{"mask_ratio": 0.75, "encoder_activation": "gelu", "encoder_moe": "top_k", "encoder_num_experts": 4, "eps": 1e-08}
Rows from expert 0 of block 3 of the encoder, named by matrix and row number. Rows with one number belong to one neuron. Each number is 500 + 40 x the weight over its row's rms, rounded and kept within 0 to 999. All counts start at 0. Numbers have three digits each. After the name is the row's rms in percent of the matrix's.
# up: expert up (encoder.blocks.3.mlp.up, 4x640x320), inputs 0-106
# down: expert down (encoder.blocks.3.mlp.down, 4x320x640, transposed), outputs 0-106
up.384 106:527512492508500525542474493460551502481483370603415482500456529471486531535463478527542474492506570513477462488480515483530515476466483595498551581413547429499529481490512518564455465443503507455551507497523507400431510535465507432539592448433510518446506450546481549525539417507517530543505521497530488548507493516527462
down.384 110:446508506488532472446515487493565507544591532490497518452429512518539571465483502454508540466482471549524472462552448506544490513533471533515510490434470551468448559466488452508485512557517500524453521463430534521504543523490491461450481550462589484496508413420493534594495489477524496525539465513414496483504464545462541
up.385 103:420502570464463500478478506481490526415511509484434509543483478544545534448512556520542521516553518523441503519524486514540479484505418478510440550462481524505486511485443549490502579530414440501505446465450516478492492577475550520543439455515474498470537505492534549503515529520490480491519493506508517538479436464485477
down.385 103:540462363502538470530498489534437457556566500453539508504504549443463522469537554487500483512510426535539477483519486535573479532553504465488504500492454572571441422466472412531510465483505548534535521474566455532494507438559548538492502514473531473542535551517425448528465455541511575490470460508548468530528559509433478
up.386 106:459471435601508478574546444556521490470489468449451508516481486505515472495563557530476486490469471465467460541557509524441618448432505503487521504474453554513567502517468461472462533454464473549511488468503471513464467509424484522512522413536457513518542541557531513474538504453443553475508497505451466494520443430540410
down.386 102:493424504505530539493525501487492503502528528556566496448472535508478533532485574458530521509486443500577520461503541450505520561490472458555523496453496517444528430452533424536443521517463524498473578485601492538510538463555564472468445475480487544536480579488456553527469509576597472508432522478558511478527466490487496
up.387 105:526500505479516527540523480555485472548466550457509537508500509504487467525548483489488526545524509493483450456502541440493531451489522416486416504491493526473417526437475452536548443454606505522494526481507426511486532541529478480475443555436463494524503430498610513494507539575518500444501549458569474491536426458492459
down.387 113:468497501477508483508428511458492497477544531450523560490540554543533539489403507487475445423551482518595508473576427492501475514423458530516543493497402439505496492542526558560504536515406485509537455479485560517580566454462487460492473520495542506501458499534497492586437564469483473529495429496424502466545545526489542
up.388 101:465521467524503500526531494519415515541496476489480520537530462487487471492496579463445458530498456493483442531507559596409461480495437535497465425516440542505476474522520402492550514575542491537474482584565443494516494486500517456501458471510484500538488461528454510513510507452506482508471503496507505473518484511479506
down.388 110:500464518495450570495488490485516576553513473505498488433462489477384489478469514512398459471496487524501532576419542534456561480481528480532537547540505556582509491471512553479445501404470464516464478499491501460534563529467495495511507464575467495501498489457529594518462438437508483496478502415552505459441399509529581
up.389 098:541458466455454548485554482500454516506504445492478460532484470473492488565513508557511416472497489510498517522486580472546529506549500609466488500507493562496575530530535482453471534481521454530551529424460511549534510419449485486514491515534466536604477447511519505504508423463500493486532513507461482538561519495469460
down.389 098:500448511459503507544502550509513454483574489445471522427526487454489461472511448547442499540488522491545498483522503447505457495429447446510534530481494481498503503520466476531546561501483479505456544539530545481449474493563472480531443493554532475513476501452476429561521606518502465515554561537491464578466508575500480
up.390 105:469544458563459512512474531524505438469487443457454405527511556519429609478535507567543521530506498457527509509497482486496478580475434458459461494488544551563551530504564512475435517501457592514537464533456491494514613492532445491525511541501566530544467495491521520512479511466523520445445467515465480480442519491539515
down.390 112:535460508480526429506513513506457511556487489478491561500530417503523521580499471451518459487508443417524466503459484540489560520438554481513470516531446487548490550570485515507516542509585449458451468536502471490545522462565456485464495585471475509497554462571505498479503506499585463491569478481524582514478529493504441
up.391 090:502544542485481532480493496423539486487518491490476445511527491586521470489506463465507497470455442474383570455506497548500494448481447531462444486463519516561482474555452477506474500516527469488495526398479566527486499476474520396422466550476452453550456516463544477473545520520535516451487523462464499476586555485551468
down.391 089:478537469528492500432503487470601458489474525502493484508494473530540515512473432510476512564414496514459505481532488542498494518534507459457469492446473512484522493517549471491550483504504442441508548487537494509483508480518510462462423500534506436512466492471551522531523461510455473492495504542534484525506540457545500
up.392 108:449470562396488448450507517572520570477526562525525444490535491493530465539511509460452546449500506448406511454534543530495433431500489503537480521485475562434449494447455541488571561558546539552455517538513483527400455495500557518459612487535497520512488545511523506494474547500523466522507474551528618483575503578471491
down.392 109:585498433493528452523505462499495500518477504450447497489534431487524484536471519416472526514554454526549447565441518493538501497551495507484508500590548486496513427502510530496494427565507450555543500437507464514564468448466451506524530494457491474489450451470510485428469484496606533510452528449528507445536463433503484
up.393 101:468530480452475559471526510509489525453535436603424456444559587472420504450526465508517472456499514430555467457455524471450470504486428493448518542452452469454524463478470530490517504434527426413562444509469468475479552544505548527497468439487402503534503477460505521546540435555518572489433536528495465547487439516467491
down.393 109:479508422544537526526451516520479509506507494454505499572430453504506447507520506543476535480514550539536467526441458526534486480512457501510533558597452522504509494476453541515538478534493517502505547465438541480473551446543537443435524479424505483539488495455494529494479502475431492514505503474483427507502587590532574
up.394 100:488492494511503463497539466496413490475475500556549489541515494460507519515500483521482483523500472496454460555518536495481449445547446489496521479442522475530525496491547468480526448522508540479533486520499481466541542430529585480568500442497530471466557545515416503514412546508444532565558415494481548515478479455441462
down.394 094:459515524482505495483506521464531465433487490420501499528546445533591560521491491478461468535551382526519495463523480503550447500500508433506504440403513510530447470542532488496464456506445462499506492507520505497495567476510544532454474537515491544515403536439564488545490500466512461468498476548487536513497521517477478
up.395 105:516488474502469478476516481508493519430459519513513490452553485462528553534550402506572569524436529529439567428535514422511425484480542532486458430538484560480517498534508492525535528461496497562504547569546500554499538495552551487461451547464513430495527497525455489518432555493433420508579465547446490507490542429502526
down.395 105:519516518462527509532490466563474476501505486541569509499579477467453509491449561450426453524450477479478471449475545534517510523512465537495506532512490515484478510534501535545471505608484513493440426466520515541463490513499468556506466515485462518493530540506530493431467491505520625502484534518573491470455522527491502
up.396 099:518430485415553541487547536453534560498563506537510544494446489494588476468487448463516472506471520453529505522490508498484461454465579523528477500424476495518545508448537475503504635494536461514512549485493486533472534550506508470542450534454432503465499505487563478524462425547483488538526520487562468570500496423498472
down.396 101:473373480573450497532452529526485537487491487489502508517541483581444508489464541513492519402534488508475530451458508418536516518395484511468479456440534509424470544548492513490556424495498519557470444567513437476478473569523490499505501505555516459480484502510485516510498524510570532529554525494491518490544491516468453
up.397 095:459512493412473498540448529480471430474468501463439516472427521473542495519448469476514412460507462509495482467471510486429497465495546584542481464518564458563514415603554448460547480590535473442468447542502538574515460513486477438534509560566549622526512498535542541539548484567570511542502540567448549467456539513492478
down.397 100:522535546511516452470513566510431486480524571506594514499512539522505433465537484513491445554446542580529540491508521486468450471508524511448536539514499533474554548468498520590441463516551458470461599506531470475495570540472438459528467476530542446452470566538487545499482606504402472540509483507567473518532428463489502
up.398 092:458524519464440450511522452484467493424500490466418457506489478482515438568433423532484531502497546467470504460500475535460454492476547494492465504510488526504479428417499506543508439517490468502503431433490485460518463506452599496458535539493483499541512460483539525555514476503571560455534483450553500478454544484483456
down.398 080:485485453482469520470444462531528493529580465448482500476465473478527534501455457471462580505434508499552521485500459473547510521519514473484434484478447549454521539487560492524518519521481522538525565509428428547513518423555526505578534503522497491552519536459516541549494532464533503550434509461437531549457466519474478
up.399 087:411476469501483438571517524488502514539535500546452500584475524472469538498477488461571455467479498472449513548493512517526474445521477426518498454455535499546498488509599566479456515421500437483513504477491509472510499488542494451543465461460543434519433452477463477568552484487504542517473527537546495466498472485549583
down.399 085:437547487543525510475472560491519496528568460526529437480533496531486495497479592488415538498562521579533529443498528543454489539563502539557556500515447489451479486403482563472539526420489513508485512447489534518500538508485497541499539524501553522537495506448468537542510476482495466507509472519468510486451594472482478
up.400 105:531472490486519483454531494517480492479473475531513566557541527511517511498503494478493541508561479446542495516434479546472495524393473491525480520521498488509484543528552468440475546493417470585482491504482517467567490480521476477401444500554430493442547564543547552536438506442536498504483463559500531512491503474496521
down.400 105:511508483429477503548508547518515445536475518441441482414511543467523471464549475551490494570503549562435495480465513493551529486529504517462550534578586525464513423517439506510527426594564517452455537563558526500549507490446543511489508466532483415547446434492515493423499491545536515461582479475532481494419479540522418
up.401 102:507523512537535394535514510489469493502517473525485435508488487463597463410461501529570534462493505498565479475509487502543481512496498437513558473477510502573463574434526519508475487488476463487513533518521565484493544544469512497508444501481486555453556440462553530460436496486499501504452468463524526506563493468558507
down.401 106:486520491474421460536563491525538522444510518455578496489470503523526509517502428424503558500481450479488507498438550508510435526514480505458446455442485530498528482504539480541510473502450461511565487556505494480536586458503490535490475516533472536481515531515446426608519504559517488513529553515530462526449543491514467
up.402 092:440563493502481530450404477548454484456578473496494449499511549533485578541424512474543443508506500538455508462462450471396502497542454525531494503474494524479502475487495464430464475558555531524504459475503527572570483520519436515583580547555423548484476494470484510487488524580517507461470510494421469459454547515483470
down.402 094:487537469498540454492468579482469494486520498454513486481468506484470497504541521516580485521550537565557484539500540445519485494538497475476512537482510536510490544491485575588510466599511488454492481475533497479492551576503488371541459440521529452545524542487498501488490518519412478549513532531576515496523475536522460
up.403 069:529503548482524544537530536509524528528469489466446459482497533519550413479516442439441386564467493523530537450472485483432466493526482508482454485467515535504547489525507501490546561514504524496427555514459484453578437502520458474496425442438496505569430470415588475477523478449559536534450488424481515477552527512539477
down.403 067:470456477539474525448506417506517558485489492504536455502541539468575542523500422519476495584503533493519522505496598536512506478499504501460488447440461578509580493477525486485498482498572476461495486510510491528485502551496529490464456470477528467548479474489490522465482472531534524574489490492513555513489591507537478
up.404 098:491510491456472513481415468422422500452492463457508517567498499473600553493448405516524506532521461515445483521444464514490474531528533586508539471470557553530477536585455520435478481520459428514533415530486508423589532487492530449466459515522537597500492485468523519472468499451488349516452463518437453528452545444471457
down.404 102:497490517460485465563545557489481496535456616488475514449555525484455414546587516529498440583548470516503490512537559504561451507523506561418496503549511505475501509490474473533473512488424561440422567550470487482415519596490547520499464441445518458473519503488521478476559565546498519520511508491497522497524478487465544
up.405 100:508602481457467475479499516501514527513512508520591524539571452475439570522503484539509522486480516548475561500398509484578477499448481507507508560442446483486534495483555463432514532491556447464518555505526466476537450558524490491468544406487463455527459541487598512477570512454468502462475526449454528519459503436539514
down.405 103:466508433497494502502574479474564509535472395589490517481429515500473448496540577476506470470539534453419514509560555519513501491473531487471460529568535493531471474494438560517497517541502525491462519516504541497473496524476526571500482591471575520473452490493437483487523571454514439493561500423569483525474524508439483
up.406 108:532428411461468551478445564472587487525491506519550513514472514555548602546515516490487418441476493516539462505506463512496518551547489525509516475590548521488529471555548496552501535492482589483566563548514548480488492454468466494516548553503483462548484458462514484459480483497525508468442479523465502471535469517522483
down.406 099:479594467490452539496478537489501504490525524495524512523438515470457488503582442534502471548498520541502578475457522528546493475482510467524572524434540485462414529549514536506528498398475417420551525576470502499381542529475508461473492530447528525487568489438491472475474568503428472459439547470498537465491514578434531
up.407 095:506518434447479530556553448528569562534477466529507562491511546445520497474536532477505504446462497461431516514508473499453470421506457519470535466382507468489549549486502468526451490478558500516505522537506536487439533496465526470531433513448472541454492451526498554484509446424461481469489504465543516510537483455515489
down.407 099:497500507532511526484507513495478424446487455529586437478487487521538546516434514522474514431491462495481479526514568499600527555508477443509476508488556523521486515448483542443470498526516436465497517501480507470495535491496489452538534486533508554488482555482518562577457562469497523519479438506545486479467441574513533
up.408 102:488438451469463567461471469523542509513560526440478456459494435523496496488499482477487440501491533459500572477494500494435480415482415503457512513467499526573516520542458547535531483511435494444525491500458590468532494434473470550425445479510515508548459507475553535470521510472505487498549432542505568553476576522555458
down.408 082:552464523499504547476491505489542464517529510459505471518542478474509493559551405536514549537464480550577481422555472506523513474485487442498508465444513553453545546434488568408449512481509498486480470503530486538525484522443529565509516551551464502497464469421540527534539451481503488582533462452527495491475557512511545
up.409 103:513438470450492491541503442471483499533496501605460475477489581485550496505458476479525455469509452471443455510469406558529464508527575405496540487502503501563500519502473529492518565413579444504609474481507544523483427445516510480485471460528475437462525523464549503483545495499560528494488477526523466495578520458556493
down.409 099:507465454508559537502468481487516411562500529482460568536544395487520499444569540519483544502493472542541436479513479513562467496505436453476531506524452483448506518450511488451544513481426520455435541525479518430402531569536451502538497492488455559497500454544523426523465510438464510451497467471543473469513526534613577
up.410 091:521549497646519465490513531427509532541489498422455517453520527532554515442441433472496508564510534557434508463461506479491554519482469431539515518535567584447569459527540446469441408447495482484489467517500541529401507455472556549573486521444506486497489518477492570519433477464490534522602589479530428476517477553525516
down.410 072:505409532473518534484532551515454487553509469521534474558506529472477552468534535448477545437515460487465486503498528484514484474451441466493521524489493501409461482474514489491464429564412486449543510566500468508518463493533526574451549542500470482437504487522468584471504494559493509494584488582492443536529541518511522
up.411 106:508473467594492598525498490585446492504473483491522503520580497489510529552543415526493528546458568441486504428457561494519452469492518506551452509590455492459453554508508496484525462510511468413532515509495477432524519522507498552443551494446490582501492560554435445463437481502519456492551529485436501528482430461488556
down.411 105:511472596408436569532524497483439543558609587513568481493515465473547553581482484538486404526452498549494494535528473503546482485493518495548541513499400452435486462541505448562495486531496493461447409449509441558538495499428478508554533465525500440450461539435500452507479459557501518458489491505494507464484493552521523
up.412 095:496477471534509470534452478446547554511504498457481460517488449553495512498487447488428470508505478424568568560485518431531557476523478505555462495453526484471518477540499486477530514544502501515482541543523504513439455538536492480536555494472537518484506597475481394422546531438502545528505441442496528508490554585484490
down.412 104:513457607497485527521502518484539464531551500539472446487543446520422496503459518556473518423539426468433527510465530532518545483516567544576495490495486497483499472514435551547476482435497469481522428551448473481434564500508541468481475486527468447536520486466458502479495455460516480505547535497499522495447436461514559
up.413 087:586520570564507525516474476531459459445491471445538600478524512476476510448496563482506536412438553514489448489513520495513514417534483447518487526512534473482462481533518525540528410426505536436528489491486541529534469480494536496605525487435472549502542513534496515573484492498520479518549544515492465487547532478525507
down.413 081:509461471512538501563545632539534457516535513575522485552508501448546502505515533505488470506546484530528536486533439554485495501444531507476518535465467539558460427522474530518488447548504477457514516476411441537540463467548564531416565457581527510499482565501457527457500551477548537516422539498537536501455482540480568
up.414 082:443502440536489501463533557601487481486517486490528514521546447494456512511452502489498455480538493556509526490442508577478530460535444470497496513531496477516608503470516456469511529451473535501487434414489532480494487531443524490470519486467512475478463475455495502485512513479524499517522533552440574533430421497496467
down.414 092:506494415491470496423480463458481529573486483527480490468447525540543453512447518556468575495459546539408459430481531450557552541479543517465545518496460501560495572416526517521489533435476451420485550497466407566473480568548524535473603478494516545521522553549500420501493514500477497515492523482562548487493544476492505
up.415 105:401453525519483462501510580554540466506480464511492533521467444531502535480499414486504600479424567523468488553479467525517472431546443542499550454512469583477454534503479541537612468502485504515510503495484462544505519440500466480453471590488551548490464492507534527496494472492514462554568523439457541518446496457508557
down.415 108:480502536515477456443488432561528552478473434480457480544498469531469493532495519469523557442536517490526496481577472574489498506502507510442503481491562479521495475528496510457452445567504586483499448499528548479556514491460468478494497482557543462511496470507462481482529545469516533443451504555478454497580511504564549
up.416 101:516522498543538447466446484535492543485520455447383509451488536465535522550451479494536495467409573514453501510463447459513525442534615518517466485499432487538488455489459473504436556534523474544460453462523481520465555442488479489509522515504516493483493557525452508467418529503590552490463499488474501461522502510520479
down.416 094:511554469439536544461525494513509471465546505469531529493544436505523489523458483494536441494461450501502478473551521513518538529530465467474461490485512487504511522444485470558443501553402503459480494472574534507518461465540562486515455597523473435545529465425565563540501440555492499435550512537460465489503463502536475
up.417 090:571572511464370460329416513511452501547491475493512531513470547509560532465372475507534441571499409491498504412510504432458508535475457492543487577503491520487539495510486495458456465520501512549511460490477494557533469464481521500517522471527587575506538517443492449495456528475475364461500454513493519412468530561458410
down.417 093:493568515542517437513488453450557513490543486493479516445531513505474453473546538472532510487561552529500508548420561524497491487558453497389531472539538526511421523535501536511559543503442482443562486531485463504422514588551499465462540490487467488490557527541453374461485495598515532481470506470489497563487533471490511
up.418 096:602561468481394443437562484473465501530533482541518551522488513512554481546450460536509464535534442448421548512497531510440484490527402509469497587501512522475566461535471493452497441455469458471485456495506440464446522442468534487537448448483599590559461546435501473447448476504515424500522508510492517522502531516518500
down.418 100:525516534472511495483456507497582555445488466459518527534513505550518482483556481531502490519505577523549499528401581483606490437456521444437505514473534528483531519549439510493530587502522495510562490526557478465409485581518485515474524498483458521502549523503476347462388515568549512505509476465449525574485539484537505
up.419 100:431445506501450532462498425515573513502517468515477448467535486536492454487539498528468496491462463566501556582578516446504531427532514501487481426496498497494484433422508470579463496485510541548435398524482530549508454575583513525583526457513525502552452554535504494521503539438499452488441490483554543471579499530485483
down.419 101:480522484504505439466527558472476530507530567519484527499462477455460455463467481447438553553536456489556444451535483557554519538509471486469483478469478411426546520461606514533503424518578476472470557504496552499545479510609544487520526507424577469551492469460472471544515573447502575507516453508529524533436448450482475
up.420 093:456464477513460507471547471494554514452478553499457384565517469511443543502524501593521509477567511529503467501519538587496504520442546442464488487508536592493507525503482516491498573513523469488542529491515491428448491561502502445504502498461487532469564576482447555485463524519491533525475529474468553545517563481513458
down.420 105:478493489512577475541502455530428473535466488439497557473528524478442468494511533484446462542445501463475463490572547491537546489545439475455576483512453564532494461532465479446476480539457499520522493564503550463474494454514506567497516423435445544467556502558552466539447480519416463492486513507549515522430473475512530
up.421 096:467501429514535546591482533495511521529553539527481480515538434521505411442446499507519517470491441439514492532481489432480451512472483504480442557427533466500472582511526529491493582426487499455493579500469538528459556504548473502478516464463467559453517438542452497527443476480467514550509587478541449511525488503498497
down.421 098:490489446503495487484443573491476494467479521497566489490475540526484496480453550488456502501450552518537499477502433456486448474519434480419516502499553478447507515542530540524535473539501560519474451468570487525507455494526508548497490500528434484567516528503496513519465547496455534522548487479569523454490462504524462
up.422 110:492492514435512470408515493531504454478561522582468468491538589441468535587510439535534462471492510540510534488479442519510497524466484499520464397471477506492498561525428541468472533521508549537422562546490461528484481544479524549434421538536466500454469583489477545460471522485437527529534492535535525479506449483491470
down.422 106:439488444470536407605489473494532500495500549468553484532517501499463461460517480505467484544505432593500539474496590466479507545541506511497457553555495508428452552506504420566485503523524464546474487490521500577553417544451477514457537462479464509514501537573509498488516457512503534486525444479532499531512531491491484
up.423 095:557469485461446485464501500461465452462548422503462505554530484498460519493529463473509457529474431447413486513513503463483482441444468486602531467529476500463450469488503456485517545504507576418484464453536454421501497571440582430470521542509551519451550465528489457578499529488468519458447517445498494484461486549493476
down.423 089:505454475467488523437484443512478466470464563468547485512516492512511539475403439466527554605518522501444434456543486461593514508488519492507497471475493551519539481439467534538477555553446468452579552451538498570491508543546558504528498461557491460526514549520582464556509517449528580458532503493533554480489502531559547
up.424 098:469476488544481490447536494506496498477511581382496542393532456494549450519471499497443533410431549528582553467503447488421524474433502543459490461528450561407506472386536448452480583511473422563486470552490483478505453556586512449496437556494481459496475443582441506492538622518507494536493489504487515513518547473465512
down.424 097:507466499441539550456561504471490520485501483541508490509490446449461509540448494495566479497472526491526510530579518521477550501499548428501483499466522389541482463444568547536488465427525485448494513450517474607585473448572490520481531564479528527551510532422534520509460532415513483406469489454535477429462487499455532
up.425 099:491494585535504556558472427540524518483541523492427574542426506494499438567559476488499559444476492497468540496506519593467508466403512524482455422492478531507514553490464574479528418487545509457483466424500531499502431486470541500497517479524429424527489501500572462544539487499456464469429457447477554489601515469509464
down.425 102:470514500532519472474464596508483505547518522541488491457514514518433513515432530476476522512462499489454423486509441457582513538537535474490562513543547514532475486493527469451473619469518543470496485488456573478458479522493510500560519477450515584484535508500515499497479505477531532474509460503506528509440493468491514
up.426 095:510462495519463537498509475504452444506482545469477445518453449500456496468561452552460507525522493437495464546559551509473458467516483514465498483486503450501494521553509468508509559492466447467545454515513513531552506471496557464514489492557546488431492452466523508458411537533545519519522447542468522504500518488472477
down.426 089:502506451431559559512502513466539528405578438475511550552493553479488514522527508502567499582493471479524529520522495500519562454506485454561453514492512524549551549430503515504487425471582470467562452518492423506567541496555504470524457543527457482537459493494541491572458426519529515461504504441540502464537510474515490
up.427 098:497494478505550529477477511529469483542495497474511524515510513510554463521508528475475506469506513515457511489507425591444421476476574503446525403509504494456502533408489519448558586515453464469458550516467475493513458547482480419471545501493444482539396445510521496517539526477480551487546467539558523526503484458450566
down.427 098:500489467472525538511552494492481514483508487537451515474505397497470487501425623508489530507522484440507475529556485471549508525518474511520503539480516463547497518433547436502462611417492543512461408423525510553591427469522549533557470435488515550448508482510495485483487454521537526471514551493520469438557514534492467
up.428 092:609602534535534525515481492501514425519506475536500453535477556512423463433493471502487497476418543478481548463506512562517467453482468507478433491446522535437502489507516493503460438474502505491438478378455502529483435482479534461509515428467383551570532536425569534509508406480517580502542527468509492436507565480534553
down.428 088:492470524484551574519586557570511522474513467502489490479486467463488539429495490489433494442502484422529459523556467476536485480471484498522499547505517523522503422511532521467517545500452530522502460524492484437531472495523586531568557527572497489508501513562464514529499506471528452509495543489486481458453461538456522
up.429 107:551446421408493530447463467452485489417498546548502539513480541523483501493524496509472547459527513445471501479495487540471401486434517492522509523465476414476524483572491506484511510514494462501567468470460606523447473511392540480503510462534467494519455553491536532494458539508564545561533548598564545521502438505467502
down.429 103:528487487433499464577501538520441504543496538506432480438515479493529426469475499473497580481511454501497448492486500541583489498576533437560527534574535521482468446427503457472536566527424472495469573469475511471439431477469498491447494444470464506522465472536470446522479491537532511506438524461477493504552483518536555
up.430 100:466400551443532517544465517442462542493534543486490452548541504475475558545504529499479488443517508504492509528530508565466504508490455504536507509424569548502504519492497449467459478468597487520555479479527504513462462493518528492548453550554452530500595467505520486524554465502484485426494421486559593531502498537470540
down.430 104:486582523499511490493498530509551473483560476550482504478477495528466557538442523521474489524452537500508454493515580542483472484599483473466553467506463500517548477474546505488507564549550497488526581424483512463567539465496494522566505477482515539553489574486500441497479557523447585500488499517492514422435523438502521
up.431 107:437528498497565452504475505457535513511530491500483481530473501526509474585493382532446464471549498433467483460562488496452522454515510458480513507519543520515473527532502502476443503451529526495516512490521516556493478473479463457453512558471517507568456562524547528472488549490536484487525493537540556546559498527545506
down.431 108:502474479500508502530469447540490487539529546519555531453533401453454560538509496476493523522466489537432493521469517496586518510455518528540494530526446491542451481530416411485472548519417539564400511505524528534499471485484479576503507428485527552428567503604497415455475479546505514446529545498540483531536479494469497
up.432 089:631535508431496468411460521483449546560527479565493593597513434551496493492508489561547509588550440514541532470531477440472511473519426481497539487512491562532525538472473512494464441551496452498462485436574433519545499384529476499487505498510509537482540479475545450440458464455459441470438479576528478414490523522461532
down.432 090:402538542539557459515492527457500542482554486467458568459556498530484462523522555564501447488460527493532444563493549564548479432438504475378486492473480508513580453485534472475489520482505551453487470479458507513413488593495526528489440439430501507530495475550470437457490490547577486504473536486455527546442497503507499
up.433 100:552417550492533475472512509484489538545431507451514577496497481448577477541509489447498461504541536532579501507467510473491499512554479458531526449431499412530471609499501505510520493489512553492465477424500507551474523515522488470544468478417492462524471547446527482500447536459544571473469565491525532470512476501523541
down.433 112:529481494548467574606462507486557436451495516473476524510515428517457485523557566439441479518525494508454545496493431509502472498480477456553527505495575497488538527526444537447476497464473534589567476472527506453489545483420534510515492540549482572470498457505472456526508505518561518437525496454505543501465552422465491
up.434 092:387480470478459520482400447461407423434481446420392449474446530510489409555465455466479483505570437467434490454474474540454453474420548524583489486490514503568495458503433496507481474536545486437512450465433527507539468505524499442505562558568504601577504551559631552525533543591519509536520538547483499514460536529509463
down.434 097:478467543484544450524520513481446440507495615524513475445490535537509480476477475512478455491484515511511499535487494474471451492541510603485520552515457501493532563484489435604467504516483492467450548475520508475517554540514443463509472477513526426491513544567541552538511579522440478466517467515552477518548398476495508
up.435 102:532535521448514476552446456427513488524472456518557488463466485534475499494432484493516489465572490493495493537512494441517511533537520517490503510572477481511498489450490470506520538458561466559528503491458492564454417483548500466478526547442544463532479543456453552552618492495520488527472547460514474504458535473533498
down.435 105:452574485604574534480560429461503440486473528460557486529479480459462483428468506500498472494569474491526506512530562507546530540533471513536502479500532482455581450515434525506494529465491517514438520492454543453496498525435513490526513538501513491541485451473534450496495499490430547583502445556488470444536478456545546
up.436 102:504479531525485545535537521450472541507464549470549501511420534559520569459527569443482408528573462508539492481491475431503482483523530542453493510504408504516488559477512561577493517496498512450494466543502510513457521481567490473508436502462505563518546495551569470509442532524492529554409570520464515530572422534507531
down.436 111:477528488517418511548548502502564526455456470461468446479493513519449494558472600462514497531501544537528518488444523582448507422481478487496510513477520554541528485481458491521468469533481523492506535452446531436507492431515467547487529490548456561456417490421478546510452602439511487407495514470518497520430496477508438
up.437 090:373504514488479521492474517417443479481555490478463547498509482455514485523468488474439483485468497530552529504483493502514413474463516505579482486488501514501484521532520485472517542522577497457449464474439530431557482555439573431515575546545512597635536465501493550555521496507547418528484497529469534541530448482553494
down.437 094:500495556434525456450531466466438463510530527500463502486545523506543495452533463508437490561436500515525472440528529483531516415553537490492521504460445502459562564386477467562501458539566493486501512508515422510508543497486488491500501514529495451521493568508568503575430583517448558535540465508513556485519442519452517
up.438 114:465515492521501448570479501523534540508490459490535581477472555523569549484424527501574548485494556480483584478516513494490491574465515449456486524465487496563588503456513507470513538512485525476485515476501406554463499525431545514499488439502569441471539476518590503490514446486432474464455597554518447448475474505483461
down.438 121:488528485519407441542530497425530495481554448523444546524555546583521477589503476479486397458634493490474511526455554492538535507484509464459457574487569452499517529493557524525509574417442486513470506545475492412492499515535519437514571508540499521537413532460503558532564464496519442492501458526515482514505525449496530
up.439 106:521513442524521475431527418534543497518475509446426437516474489526487573555465481473559425494502525431516552533448522478571498485460496539493506549479480559545540473546606462510489552572554567471471485496483508464442477515495458494523481538441585462568498516476524534529510508463479529520506413472474550506527524517493553
down.439 106:554545466493513555507565505479528534521499462515431526470476452510532531489496515465570516483466486491481457424496527462505537512494534505466492526568595537507450532483481485516454479546548480499457482549542514560568523518441509427495432548447492496494470473473483486524503530512523498434550511426433449495528486528544505
up.440 096:407472506471413512518446494517470523434463482478434578497533438507482562516413473536467558443474573595475431529524512503500486485499462562515547507469517484471487548428386496484543572533524476523528547474573522524474559488463526516513518544467568472544430483482442501452500478516491505516527494561527418459524548501471492
down.440 092:488539446472490566464494541503459463465543485473579458500548539544551544571561495577575473541504552564510511448508502514487444487465504463492561519483504503465501485570484424456417459499549552532535572551514500483488525492557539462437437550495522472553469423426519449508482554461511509436533526555515509549493580541456537
up.441 105:533560580432533427550447482483500465445464447577488443498478474449510456549455455499512529463510463521542496529509544450512527460601449511523533474553506552537516517418512534466499494513501510543530466550510489514569506517535545514511507522510523461478508477457458444557572514491573422520482515489506530519453540486525508
down.441 118:466553448517542569487541481469506444434465496533487502507536497523457502474469543427507513462541461472498483496497548551533477529515529531530496539492545460534479437573458465488496520471487466495490484475412490458497526491497499435531505504500450562527547478435411511510489413449453471569474448526426469469487472478534552
up.442 098:472468451565540522542466526456509532539469540528546483501479517488535559457469445416434522404565575527459489534459479433500542520559572526473495432494526472468515452578376485511517532527537491533387567556496466577422435527501498493434525479529484604437459509535455483481504512522458473539471512593529506487525480523477556
down.442 093:530488479388517477464543533495443479509556465396448449507508496519564484517522446523444500592505432545550405575506469526513513508456511434522529510511512570483526440504531515551546427558561443521500482476548506458532517465520511583502497473464507442484388400458535515522475490497553507518490502521510487497499401456385434
up.443 096:455462509484514536542447552477526492550448548438443540470505507560467448461442571414460443471497505474496542459495508472473497482470594502505453474504515493532465530568478440475540515459540519522525479511509512559485458560513484484483488460475497540472506477459480515442475499439499555525497537492475522521494484469556477
down.443 103:514482459537419555504475498467509490466486504514485412545550491504467454483513501590450550595548485480496551482513481527499515484470452492540498498428485544529499508456500501500429446564428457543532493448537493539507562477522447496485446480531518450531591509502493566534443531486523530437476487469531518455508485437466507
up.444 107:510467431485485462457503466532508524525468584406488538491465475511474458579520502445518516544458451516482483506466482485548558458517480602438507486540507501449540458539556503514587536491458574508472496511505482527470498416466462521510456465404520510548498508470573499519536604482596511511522450512447533501491540491547489
down.444 120:511501552487498593518526430461499529448496401569530478461510525503484423543448451419454497526560510499547562476491502504517502520507486518520551508528542474502549480439569512521497480386474494500468540511508500559485531492450460462557491548532544458544467571526444470424436543488446505438537471480559448534496491435548499
up.445 103:480549489505514484576508511546495479471550472500466409568492539501525548446514492612444495506506516498550521559446511486459448557489442442430532491479540574455511545490561488511459472473466550512540480512488446551459518487539447517502521465483540454548436496504542508532494491457463497522430542544473436488399451499528503
down.445 110:504503495508466454479535536534466520544529470542485564467509436455442526550568460475507483487465472478523481445506494524489568490489482497503477480480365513551548495595445539518549514458575481461454453555447471483503552477551464479487435586444511513488545459515498490494553498460587466454484470468526541492486500524539512